{
  "norm": "batchnorm",
  "hidden_act": "gelu",
  "channel_attention": "se",
  "depths": [2, 3, 4, 2],
  "avg_pool_shortcut": true,
  "shampoo_beta": 0.999,
  "one_sided": true,
  "lr_schedule": "cosine",
  "warmup_steps": 150,
  "weight_decay": 0.0
}
Rows from block 6 of a small multi-label image tagger, named by matrix and row number. Rows with one number belong to one channel. Each number is 50 + 12 x the weight over its row's rms, rounded and kept within 0 to 99. All counts start at 0.
After each channel's rows are labels from the 100 images, of 14976, where the channel reaches its highest value: "responds to" is what is common among them; "colour at peak" is the nearest of a few named colours to the mean colour under the peak. Only what is clearly more common there than usual is listed. The data: simulated grey scan slices of phantoms with and without marks.
# convs0: first 3x3 conv (model.blocks.6.convs.0.weight, 256x256x3x3, each kernel summed), inputs 0-127
# convs1: second 3x3 conv (model.blocks.6.convs.1.weight, 256x256x3x3, transposed, each kernel summed), outputs 0-127

convs0.143:50 46 48 59 40 60 36 52 44 41 46 35 42 38 19 55 71 62 19 48 40 46 45 55 43 55 43 33 29 57 30 36 50 40 43 60 41 64 43 61 53 39 18 67 14 36 41 61 54 57 67 53 39 54 60 47 59 46 63 54 45 45 63 46 52 46 28 37 33 61 59 27 47 47 51 56 50 44 47 54 41 45 48 60 42 60 74 55 32 40 53 18 37 49 64 62 40 24 46 33 52 47 67 41 44 29 54 27 57 41 53 34 60 39 33 48 52 63 39 45 50 54 47 47 35 56 52 31
convs1.143:33 40 51 52 58 59 40 47 46 46 56 56 46 46 44 58 62 65 46 36 42 58 41 36 54 46 45 59 38 56 34 54 45 25 53 65 56 52 60 40 63 38 43 45 46 53 41 46 64 65 56 46 34 79 88 50 53 38 65 38 25 41 58 44 54 58 40 54 43 49 49 34 41 52 46 68 39 42 49 55 58 31 48 60 54 62 79 39 41 40 45 42 54 54 45 62 29 49 73 29 47 54 38 39 48 41 47 35 51 54 63 43 86 49 44 59 71 51 47 50 38 38 55 38 34 55 36 45
responds to: side: right half; limb; several spots
colour at peak: grey

convs0.151:39 52 44 53 48 42 47 42 77 46 46 62 40 54 64 68 32 31 37 62 41 55 31 63 46 58 46 35 64 49 33 47 52 44 31 50 56 51 45 44 51 50 42 51 56 35 77 74 42 44 50 33 40 40 53 41 40 53 40 61 45 49 55 70 68 42 56 62 46 42 42 86 49 36 66 52 63 52 52 49 40 80 40 30 55 43 34 37 43 71 54 71 50 34 68 39 42 62 68 47 35 51 56 45 54 44 58 51 49 34 53 35 49 44 47 39 51 45 38 47 63 49 41 53 59 50 66 55
convs1.151:31 48 42 49 71 34 53 46 54 60 38 47 46 51 60 47 43 44 35 37 57 53 53 42 47 51 62 55 58 37 53 39 55 46 34 39 43 39 71 55 42 54 51 58 51 45 62 47 48 45 48 46 47 32 39 53 72 60 32 62 45 55 46 52 69 38 69 38 48 53 47 36 64 72 59 63 96 36 52 39 56 28 61 50 55 48 42 51 42 41 53 42 53 47 36 33 33 53 45 54 62 47 34 18 54 49 38 79 40 36 55 46 52 51 41 58 49 30 32 48 40 43 34 81 52 36 56 51
responds to: several spots
colour at peak: grey

convs0.205:57 59 59 49 45 35 52 41 48 47 52 82 33 51 54 33 64 54 47 40 50 63 53 70 27 40 48 37 76 52 46 56 41 47 45 34 44 50 56 24 43 51 64 38 61 41 72 54 54 37 55 41 39 60 29 40 52 40 61 38 44 49 44 53 63 51 31 64 48 44 57 48 42 48 50 38 50 41 43 55 59 75 39 56 43 39 52 38 38 65 76 46 52 48 90 42 47 18 71 43 50 59 47 34 37 30 38 33 44 46 26 47 69 56 46 56 56 47 32 57 43 40 46 44 45 47 72 40
convs1.205:39 44 40 35 60 44 61 43 45 42 57 46 54 43 54 53 35 54 54 47 31 68 71 39 51 62 57 37 51 43 39 42 50 73 32 48 48 65 48 58 57 32 49 51 50 55 60 42 24 54 45 47 64 40 41 45 37 49 38 46 36 43 63 61 51 42 48 43 53 42 53 43 62 40 37 51 98 65 58 41 57 38 60 54 25 56 52 50 54 41 62 31 46 33 46 35 44 71 50 35 63 55 43 62 53 49 40 57 54 43 59 45 59 77 38 40 54 48 49 56 50 42 58 50 47 64 55 54
responds to: ring; dark spot
colour at peak: grey

convs0.195:66 39 65 59 30 46 49 71 55 70 61 49 34 52 49 71 51 51 72 69 53 39 50 39 57 71 58 44 43 55 62 56 53 57 53 57 57 14 47 38 64 64 51 36 52 30 69 73 55 53 23 44 50 34 46 58 58 52 32 56 51 35 82 53 59 46 60 35 70 41 55 61 40 48 38 35 64 56 45 55 53 32 38 31 57 50 47 49 45 39 34 42 23 53 58 27 48 52 46 49 48 45 62 48 58 48 73 61 53 50 50 56 70 53 56 46 50 42 74 57 70 58 60 48 43 53 50 41
convs1.195:37 44 55 55 41 48 57 39 67 36 47 43 54 22 40 39 52 45 51 51 48 59 49 51 47 37 25 56 47 29 70 55 61 14 34 41 45 28 42 69 62 34 37 53 69 39 47 55 96 50 45 40 57 52 61 44 62 22 49 47 42 50 48 59 56 31 54 45 60 54 49 41 70 52 94 24 64 39 53 50 35 45 57 59 50 56 42 51 66 72 44 32 57 63 35 64 44 40 35 44 54 35 53 38 72 35 38 49 53 66 71 52 54 68 44 43 53 76 46 65 40 58 50 52 53 64 58 56
responds to: ring; bright spot
colour at peak: grey

convs0.223:66 34 47 45 62 37 71 47 25 51 46 48 33 37 74 46 16 39 53 60 40 29 18 43 44 41 46 29 54 65 44 68 51 53 37 49 42 23 53 58 50 53 48 53 55 62 47 54 51 36 39 64 66 45 27 61 61 51 45 28 59 29 51 41 39 71 58 36 53 41 43 43 44 59 56 61 61 40 45 27 48 47 50 35 54 60 36 46 45 62 49 48 47 44 27 53 50 13 39 62 36 53 56 56 54 44 70 72 46 49 40 39 24 49 40 59 58 33 49 20 64 29 50 31 47 55 46 32
convs1.223:55 37 68 46 38 35 51 36 82 46 51 48 54 45 50 53 46 38 52 54 58 42 41 39 59 46 13 58 45 51 33 52 54 25 46 60 48 51 76 43 47 45 53 64 61 49 34 45 72 59 31 55 46 58 59 46 36 52 61 53 44 55 36 51 51 53 71 61 51 54 36 46 46 55 72 42 50 48 38 34 41 59 57 39 63 48 54 64 57 47 53 49 46 76 53 51 48 46 47 46 48 48 56 41 44 51 43 59 52 53 37 47 30 30 47 56 43 59 68 70 41 56 24 45 44 47 51 61
responds to: dark spot; bright spot
colour at peak: grey

convs0.89:44 55 50 42 52 49 53 64 50 71 31 45 50 46 49 55 57 50 42 48 50 63 63 55 49 36 47 59 52 47 50 56 71 39 38 34 45 50 44 44 58 49 45 42 36 53 49 62 57 48 49 52 28 52 34 46 53 42 37 49 44 57 66 42 31 47 68 45 51 52 60 46 45 40 47 47 41 45 39 40 48 34 18 44 49 51 48 37 57 51 21 37 40 31 44 54 47 52 43 48 39 47 43 60 35 36 39 72 58 45 35 40 75 71 35 51 40 48 84 44 45 35 46 56 37 41 51 58
convs1.89:51 50 36 09 61 38 47 50 55 45 77 50 30 39 60 61 32 62 52 61 35 46 60 48 55 56 50 47 43 49 43 42 52 27 41 49 50 42 26 55 36 59 40 55 41 53 64 50 21 56 37 42 42 66 34 49 32 31 47 33 65 53 35 55 41 47 53 54 54 40 37 54 26 34 42 53 26 70 46 36 68 36 57 39 51 55 70 29 55 57 48 35 69 49 41 48 32 64 52 34 33 59 41 53 52 47 69 66 40 35 52 47 39 50 37 59 42 50 68 55 65 57 57 55 31 57 56 46
responds to: ring
colour at peak: grey

convs0.57:43 51 66 47 46 41 48 52 46 52 35 44 69 37 61 33 40 43 61 64 64 47 32 53 40 56 58 36 43 61 64 37 37 43 37 48 35 46 32 59 45 68 54 37 52 47 41 36 54 41 56 40 38 38 54 54 71 58 37 48 70 48 68 53 27 46 23 24 55 47 40 50 25 58 43 54 60 52 70 43 51 45 27 43 51 48 24 47 19 36 30 54 53 59 36 37 38 28 52 27 36 50 50 37 44 55 52 46 48 41 68 55 38 61 72 54 22 61 63 61 64 39 49 32 37 39 47 55
convs1.57:49 64 77 40 56 46 41 39 47 43 46 53 36 56 58 42 51 44 38 70 33 57 35 46 48 55 44 66 36 60 53 54 38 60 47 34 49 59 38 51 50 45 34 62 80 57 55 49 44 48 38 48 32 55 38 53 33 37 26 27 52 64 42 53 25 60 67 55 52 57 52 46 59 30 59 40 39 52 65 68 61 38 51 58 40 35 37 53 47 61 68 59 60 57 46 60 54 33 54 39 34 53 51 61 61 41 59 56 41 64 46 47 55 66 26 59 35 68 64 75 64 50 46 27 53 46 32 67
responds to: side: right half
colour at peak: grey

convs0.13:55 37 35 42 48 38 32 62 51 45 45 55 42 53 38 54 52 40 81 64 63 52 42 43 52 44 52 47 67 73 52 50 61 56 37 41 45 29 28 37 33 60 38 38 54 35 44 81 43 33 47 41 42 31 29 44 47 45 52 46 54 34 62 64 29 44 38 22 45 42 59 43 43 47 66 48 67 61 43 51 38 48 51 55 25 65 35 57 29 38 51 55 10 55 59 45 41 25 39 28 21 61 74 26 62 41 46 42 52 52 55 24 58 39 33 45 55 54 39 42 62 64 46 62 65 61 51 37
convs1.13:44 55 69 73 49 54 52 40 45 37 52 50 52 33 51 28 38 65 39 50 39 47 47 46 70 37 37 61 43 43 62 77 46 46 35 73 29 39 64 60 61 47 46 48 55 56 35 53 75 46 66 34 92 55 58 32 53 56 43 56 37 52 43 68 47 50 54 46 43 43 58 18 67 66 62 28 74 51 36 46 36 62 65 68 35 60 51 65 66 55 52 34 45 59 53 46 54 61 25 50 67 31 58 50 40 41 41 44 44 39 61 57 52 70 44 49 59 47 33 62 49 50 61 55 42 51 55 38
responds to: several spots; head
colour at peak: grey

convs0.84:79 63 52 47 36 47 46 44 51 35 58 56 43 41 64 44 34 57 54 73 54 46 31 45 40 65 44 42 44 67 69 62 58 59 55 55 51 48 34 64 55 47 47 45 53 41 38 80 38 64 42 43 37 53 57 66 58 63 30 63 65 52 63 65 33 47 48 46 33 54 63 43 36 49 58 46 89 53 40 47 62 52 48 40 51 43 54 78 29 45 37 55 49 64 53 52 53 01 30 51 37 67 81 42 52 73 41 38 53 59 40 48 41 49 84 33 42 33 59 55 68 58 53 47 38 72 60 47
convs1.84:47 57 55 27 64 44 57 49 40 42 28 46 53 58 41 43 58 48 58 45 61 50 47 47 51 41 27 74 51 47 44 52 56 48 53 35 52 45 47 72 22 48 42 54 71 66 61 24 66 55 47 53 41 31 45 44 48 44 42 52 52 66 65 42 35 31 63 49 55 49 43 52 84 44 84 35 40 37 39 49 29 50 48 59 42 50 25 66 56 56 57 39 56 27 50 66 31 29 30 51 51 55 63 71 37 73 48 50 61 62 60 34 53 49 32 51 48 59 60 50 52 41 47 54 64 39 50 61
responds to: side: right half; crack in bone; limb
colour at peak: grey

convs0.125:42 48 36 33 51 36 57 39 41 44 47 36 25 35 34 37 47 50 51 35 55 62 21 57 47 41 41 40 43 36 48 55 46 42 38 33 32 42 51 51 42 54 62 70 51 23 62 50 52 58 68 46 48 33 36 46 43 50 59 21 49 45 35 45 23 52 40 51 60 35 46 71 51 51 68 56 60 49 36 80 41 59 49 30 42 34 43 52 24 84 44 56 49 38 40 39 28 24 52 56 48 50 58 15 21 51 28 31 35 46 32 53 47 37 45 28 60 41 49 46 30 60 47 61 27 62 31 53
convs1.125:43 60 37 34 68 52 53 41 53 70 41 57 56 35 43 41 17 53 48 58 34 63 67 51 42 53 41 31 57 40 39 47 52 58 40 41 42 65 70 41 57 57 60 60 57 58 63 48 42 52 84 37 65 55 35 47 51 58 47 77 54 42 46 63 53 41 67 49 48 59 36 37 45 60 18 55 97 42 55 46 61 40 74 51 49 58 65 46 58 37 46 68 47 56 73 42 38 62 44 60 62 43 33 56 44 29 51 42 42 32 44 48 57 59 57 61 58 37 21 44 25 32 44 58 46 38 47 46
responds to: side: left half
colour at peak: grey

convs0.53:61 46 37 39 42 39 38 46 57 69 44 41 37 46 49 58 50 31 46 44 52 49 33 63 43 61 47 43 60 63 66 61 54 43 46 20 40 70 32 48 51 59 58 41 52 63 36 66 43 43 57 45 56 34 34 37 34 49 60 38 35 50 32 44 20 41 34 57 61 35 62 39 63 45 83 45 53 24 36 47 36 52 60 52 40 36 44 34 26 66 54 47 39 39 62 40 28 56 49 40 42 49 49 49 62 53 43 51 45 65 35 47 54 34 31 40 46 58 15 38 44 48 41 48 58 61 38 57
convs1.53:35 63 57 38 71 59 72 32 51 66 60 59 47 39 46 64 37 67 35 50 32 35 75 44 55 60 29 67 32 36 59 51 40 51 36 45 28 62 29 32 51 66 49 37 37 50 49 53 34 42 56 57 42 41 39 57 53 36 52 63 27 39 60 50 44 39 51 52 44 47 39 50 45 68 45 46 53 45 56 53 41 50 59 46 55 51 32 42 62 40 24 39 70 45 50 41 60 60 52 50 54 60 42 59 43 50 64 60 65 57 53 57 39 44 52 44 67 59 26 46 62 53 63 52 29 42 77 41
responds to: ring; side: left half
colour at peak: grey

convs0.16:58 44 55 35 50 28 38 34 51 61 57 74 43 45 56 52 51 44 44 48 56 48 69 40 62 58 44 74 63 61 42 56 44 73 42 32 65 33 53 42 43 39 61 53 43 69 38 45 53 33 55 48 51 21 28 39 34 51 29 39 42 46 45 44 59 57 55 71 49 52 53 80 49 45 53 57 52 49 37 50 48 61 40 58 35 51 43 55 60 73 64 47 50 51 71 44 44 65 64 55 41 60 56 58 50 37 37 56 52 61 44 89 45 51 47 44 59 48 53 45 54 54 57 43 37 71 59 50
convs1.16:50 37 42 35 67 72 51 52 48 48 36 48 42 43 48 50 70 61 36 54 20 56 54 46 33 67 23 60 30 54 49 34 66 71 78 50 36 59 34 60 55 47 44 54 50 50 39 40 13 44 42 27 50 60 50 46 42 39 50 46 41 42 42 56 46 24 51 58 63 36 43 59 51 44 34 42 37 37 68 32 69 42 73 57 38 57 63 54 47 61 51 43 62 71 39 49 48 52 38 36 53 59 40 35 51 45 35 66 45 38 53 52 56 41 70 39 63 52 37 54 42 58 63 51 31 50 50 64
responds to: limb; dark spot
colour at peak: grey

convs0.229:62 57 50 55 53 74 51 50 35 39 43 33 51 35 48 32 63 56 46 50 35 46 49 49 50 65 48 36 55 75 20 40 51 54 45 55 32 40 38 53 60 39 44 42 41 37 45 44 42 56 24 38 40 61 68 44 36 36 74 52 54 29 39 58 59 53 28 39 31 47 52 41 34 46 48 45 64 48 56 50 50 26 55 52 42 46 55 73 32 26 61 57 46 61 29 51 52 33 46 45 54 59 68 43 41 31 50 21 55 47 51 29 41 39 39 56 38 42 40 48 67 38 60 29 62 48 43 28
convs1.229:57 47 38 51 56 62 46 56 49 48 30 38 68 58 40 44 47 54 31 49 50 51 36 44 72 47 59 57 33 55 35 45 23 33 45 61 56 33 46 33 49 48 42 42 56 51 49 30 53 48 43 30 57 93 54 44 26 52 72 66 35 40 54 56 57 51 42 52 38 43 50 28 48 49 47 41 47 56 44 44 66 34 51 49 45 26 67 47 45 35 64 58 44 61 38 58 41 38 48 33 52 45 49 39 36 29 19 50 44 51 73 34 78 21 41 47 63 34 41 42 46 28 51 53 34 54 14 50
responds to: several spots; side: left half
colour at peak: grey

convs0.176:39 25 30 65 40 54 34 38 35 37 42 40 20 59 63 41 56 51 44 39 63 27 22 58 36 41 51 21 38 32 49 50 64 53 52 60 39 34 37 54 51 50 54 28 41 63 37 35 55 63 54 39 54 43 56 36 54 42 41 34 56 48 41 65 37 39 55 31 43 49 47 62 36 58 72 51 47 40 45 33 35 51 32 46 49 60 44 46 23 43 29 30 37 53 39 48 40 27 40 39 46 45 29 34 41 35 54 38 48 49 37 56 61 60 42 35 43 49 54 49 41 40 52 47 31 50 56 40
convs1.176:69 44 58 39 51 63 39 43 33 52 75 52 37 44 63 40 33 72 53 52 44 36 47 55 51 62 44 36 43 45 34 38 23 31 33 62 45 35 40 53 64 70 44 57 27 40 28 37 54 45 66 47 45 99 56 35 46 43 63 42 63 43 40 37 40 68 45 52 36 51 45 49 41 39 44 52 32 65 34 53 65 34 51 59 44 38 58 47 40 43 67 51 52 37 51 58 54 42 38 41 40 54 49 35 57 39 45 35 49 47 51 41 55 57 54 55 32 52 52 44 39 37 38 21 50 51 59 45
responds to: ring
colour at peak: grey

convs0.109:41 52 46 57 32 51 44 57 42 43 35 53 50 49 48 43 41 54 54 51 66 41 41 38 45 47 68 29 63 51 53 71 51 42 40 40 35 48 22 41 63 58 52 30 63 58 38 58 61 54 45 39 49 59 52 51 66 50 76 50 56 60 69 34 73 48 59 27 46 50 52 70 63 55 36 38 62 25 52 48 29 67 64 61 36 44 47 41 53 58 51 62 43 62 61 47 50 20 37 47 42 46 55 35 47 49 61 28 50 46 68 66 55 53 63 49 33 51 63 37 35 45 56 53 56 46 59 26
convs1.109:50 38 55 46 55 64 43 35 41 44 57 45 48 42 53 30 32 59 29 67 36 36 22 45 59 51 46 51 31 59 18 45 33 49 40 62 49 38 35 44 46 65 66 62 42 68 35 55 62 48 56 48 59 44 62 38 34 55 49 51 45 52 38 44 28 62 44 53 51 54 33 42 41 48 45 35 58 40 42 56 64 35 56 63 65 47 70 54 60 44 69 53 56 61 60 42 26 37 38 37 35 48 50 54 37 35 41 31 53 53 47 27 32 33 40 40 43 57 31 52 50 27 67 29 42 40 42 50
responds to: ring
colour at peak: grey

convs0.182:57 40 44 56 42 63 58 58 58 31 45 38 39 56 66 90 57 59 36 37 51 46 66 70 56 55 44 65 62 43 23 60 45 70 65 34 40 46 39 55 38 43 59 74 48 67 33 61 52 49 42 70 47 53 40 56 50 55 20 49 65 60 64 47 47 43 45 47 43 68 60 67 42 44 54 43 39 48 37 56 54 41 47 72 75 56 50 41 67 42 35 40 47 58 33 60 53 52 47 55 50 51 60 43 69 39 74 33 48 64 29 76 49 36 36 36 49 57 41 74 48 50 53 41 55 49 44 43
convs1.182:69 33 35 48 47 42 54 49 52 61 46 66 51 48 43 29 62 56 65 45 30 68 50 64 25 44 38 60 40 58 38 53 76 40 53 47 79 57 55 27 48 38 39 47 25 52 53 49 37 46 43 40 30 68 45 46 49 44 33 44 12 51 44 50 73 56 55 67 43 42 53 36 41 37 50 51 28 24 71 36 53 45 52 56 50 57 80 50 62 60 43 42 52 60 35 32 54 34 66 47 47 54 49 48 29 26 57 47 47 39 40 43 63 49 39 33 53 47 43 49 31 58 43 57 47 72 41 53
responds to: side: left half; bright spot
colour at peak: grey

convs0.126:69 47 59 54 56 44 41 71 48 34 38 38 54 49 54 34 47 53 50 46 63 67 37 67 38 51 58 35 34 40 36 60 48 44 49 45 56 51 64 60 78 51 56 55 34 65 59 59 56 55 54 51 60 49 49 60 58 44 47 52 32 49 78 53 63 76 28 41 56 67 53 29 25 46 45 55 53 77 50 70 57 52 32 51 55 77 56 43 44 41 49 52 65 66 64 54 74 38 57 68 36 58 59 64 43 34 51 40 43 53 56 49 60 57 54 43 56 66 38 45 55 39 57 46 49 60 54 39
convs1.126:54 34 68 47 57 50 51 67 38 58 24 60 64 57 49 32 66 41 23 34 39 42 51 38 40 51 43 43 41 60 37 60 36 16 40 44 55 41 57 47 53 41 52 57 36 44 56 20 24 51 49 46 60 55 61 38 35 52 81 46 29 42 50 44 54 61 43 52 47 39 37 20 42 56 35 72 35 49 42 61 58 48 47 44 38 32 49 47 42 43 60 75 41 53 42 65 48 51 42 56 48 41 41 51 67 36 37 33 56 41 63 29 79 39 39 65 54 44 39 43 64 35 44 49 20 50 36 45
responds to: several spots; limb
colour at peak: grey

convs0.210:61 36 62 37 46 32 46 36 51 45 44 41 59 41 41 43 54 39 45 66 48 41 28 58 42 50 49 31 47 60 53 47 38 54 44 46 51 48 55 48 44 63 51 49 47 43 37 59 41 33 42 48 33 46 48 50 54 51 46 34 28 47 39 55 27 45 23 33 57 46 49 49 36 36 51 46 71 50 51 47 50 58 48 14 60 10 41 73 46 63 35 56 22 34 63 29 49 28 43 41 51 60 52 22 36 35 13 46 36 56 40 28 56 47 72 41 33 39 09 60 59 82 44 42 54 57 39 49
convs1.210:30 61 41 46 80 46 54 44 59 54 54 55 56 31 43 55 37 56 50 35 66 67 54 43 48 56 34 54 42 30 50 55 53 63 24 46 42 59 37 35 49 57 58 40 53 62 40 34 78 47 52 54 63 54 47 38 52 48 33 48 44 37 71 47 65 31 34 48 81 50 41 58 74 59 87 33 60 52 45 28 44 41 64 44 51 55 47 56 41 46 36 47 35 57 46 41 48 59 42 49 53 60 46 59 50 56 45 54 58 37 41 49 39 61 27 45 57 56 41 47 41 37 66 62 56 49 64 52
responds to: side: right half; crack in bone; bright spot
colour at peak: grey

convs0.139:49 49 51 46 57 45 52 47 56 49 39 54 46 49 51 41 58 51 60 57 18 49 69 67 59 45 57 67 71 63 46 54 61 42 47 43 42 35 41 38 57 25 55 64 51 47 53 49 50 47 41 51 47 55 49 57 61 51 41 59 61 38 62 44 84 68 36 34 29 41 34 45 37 53 46 43 68 42 42 35 28 68 27 55 53 53 71 39 53 60 44 40 40 38 62 44 67 59 66 59 43 50 60 40 40 47 61 40 67 49 56 39 71 67 47 51 51 54 58 50 45 47 46 46 45 46 70 45
convs1.139:56 32 61 47 54 53 51 46 40 56 51 46 46 38 55 44 28 62 44 55 30 73 33 45 40 41 43 67 39 58 27 43 58 54 45 34 44 42 43 54 52 27 49 53 89 58 59 38 24 68 52 36 39 59 49 57 40 46 29 40 47 47 32 60 27 55 49 54 64 67 61 47 52 39 34 44 71 35 42 48 77 34 53 67 57 45 42 56 59 48 61 50 55 48 41 63 32 44 52 44 47 40 66 51 44 37 59 56 41 58 42 50 57 41 20 55 41 49 66 68 57 46 53 47 56 57 40 53
responds to: dark spot
colour at peak: grey

convs0.213:46 49 50 42 34 39 33 49 55 54 40 70 41 52 45 77 46 40 71 40 51 55 61 58 42 34 52 51 78 60 47 49 42 50 40 59 48 39 25 45 35 48 56 33 57 34 73 50 60 53 39 44 43 35 33 48 27 50 43 34 62 47 55 35 83 50 54 46 55 53 43 65 42 40 53 39 50 43 50 45 24 63 37 41 40 40 60 27 44 72 57 46 45 17 60 44 42 50 38 43 43 59 40 42 33 45 49 53 49 48 45 74 64 45 45 55 38 38 61 41 38 48 43 49 39 53 77 41
convs1.213:33 36 41 41 69 32 45 45 65 60 65 40 51 50 49 52 41 58 30 62 41 67 61 40 42 51 36 58 51 26 54 21 57 70 49 38 44 57 49 47 54 42 56 56 56 46 52 38 42 60 51 46 45 50 42 73 37 54 19 52 37 49 40 65 61 43 56 36 42 59 61 49 59 46 46 54 97 59 55 44 60 40 56 51 35 49 56 49 55 42 55 32 66 42 46 40 27 59 67 37 47 44 50 40 35 54 39 47 38 53 56 46 47 47 50 47 50 37 64 62 50 44 55 53 39 52 44 69
responds to: dark spot; side: left half
colour at peak: grey

convs0.217:58 51 64 44 60 34 45 45 49 73 53 43 50 64 69 50 53 43 79 55 65 70 56 62 74 54 74 35 62 42 73 57 60 50 46 43 31 63 55 58 57 72 59 72 68 63 67 39 69 40 65 58 60 33 39 48 40 53 35 51 64 77 53 48 88 58 63 55 63 47 52 43 44 57 52 57 56 62 57 44 62 53 33 54 53 56 44 34 49 56 49 48 48 43 48 40 39 50 75 60 44 55 46 60 64 58 63 45 75 49 39 48 54 68 43 69 57 65 53 49 51 34 58 46 46 47 50 49
convs1.217:40 44 53 38 60 42 40 39 51 36 60 62 55 59 61 42 48 53 51 39 14 49 28 33 40 49 36 46 40 85 49 55 61 99 51 47 45 48 62 49 63 27 28 51 43 47 67 35 11 62 54 43 60 48 47 43 39 50 50 50 32 47 37 59 55 38 63 40 54 57 62 38 36 17 29 63 39 47 50 57 65 49 48 38 65 77 55 28 79 51 42 35 60 60 36 62 51 43 60 50 42 44 44 52 45 51 57 53 40 52 59 48 61 48 44 55 57 52 55 43 54 44 81 28 60 54 34 60
responds to: side: right half; ring; belly
colour at peak: grey

convs0.115:61 38 26 47 43 25 48 64 56 55 57 52 62 53 51 53 68 22 45 50 62 66 61 50 52 53 51 29 31 75 57 49 66 50 39 43 34 58 49 34 46 51 60 41 62 58 44 33 35 46 56 41 62 35 31 44 57 31 32 59 33 33 43 45 59 43 70 69 49 48 36 30 47 53 62 55 75 70 43 48 40 58 41 48 43 48 42 61 58 45 40 28 29 61 65 44 42 45 46 50 47 67 58 29 48 70 65 48 69 74 28 68 38 76 51 35 34 61 36 46 69 50 61 42 43 60 51 62
convs1.115:66 41 53 39 45 30 38 52 38 35 47 47 53 19 55 36 54 60 49 59 37 49 27 49 31 52 33 41 56 36 48 44 45 30 37 64 38 37 68 35 46 43 57 57 68 54 32 46 58 42 54 37 48 37 55 47 57 34 63 67 27 37 40 42 45 62 44 35 57 60 57 41 52 51 57 48 37 46 33 40 41 39 59 62 58 45 57 53 49 28 43 45 65 57 47 52 31 26 19 58 37 42 41 61 51 41 47 53 50 39 67 46 54 46 51 47 55 57 21 44 34 44 55 45 58 42 52 50
responds to: ring
colour at peak: grey

convs0.1:52 45 58 61 43 51 40 49 54 42 37 38 38 57 29 48 42 59 57 58 34 55 48 41 56 48 41 49 40 46 32 61 45 50 32 45 82 32 65 60 40 56 50 25 34 35 64 61 38 69 59 57 42 36 34 53 35 49 32 53 49 51 78 62 44 36 55 52 46 56 67 34 41 38 72 47 51 52 59 41 15 35 31 42 42 51 69 63 53 35 56 40 48 45 49 31 46 74 28 29 25 50 45 57 50 56 39 64 49 54 48 44 43 40 40 64 57 36 38 61 50 48 42 68 50 30 45 57
convs1.1:49 62 45 53 55 51 53 54 28 36 61 48 49 66 44 72 56 45 44 34 43 49 36 46 51 38 45 63 47 58 53 61 69 46 53 37 56 42 43 31 63 53 54 47 56 63 40 68 57 38 62 36 45 40 64 37 57 44 27 17 51 47 49 47 60 53 60 31 54 44 39 46 67 25 45 62 42 49 48 60 49 49 32 51 42 52 42 52 52 55 41 39 65 51 39 61 31 16 56 43 49 16 55 59 40 54 49 55 41 55 44 34 74 58 28 58 68 57 62 55 52 49 53 29 29 51 55 63
responds to: side: right half; limb; bright spot
colour at peak: grey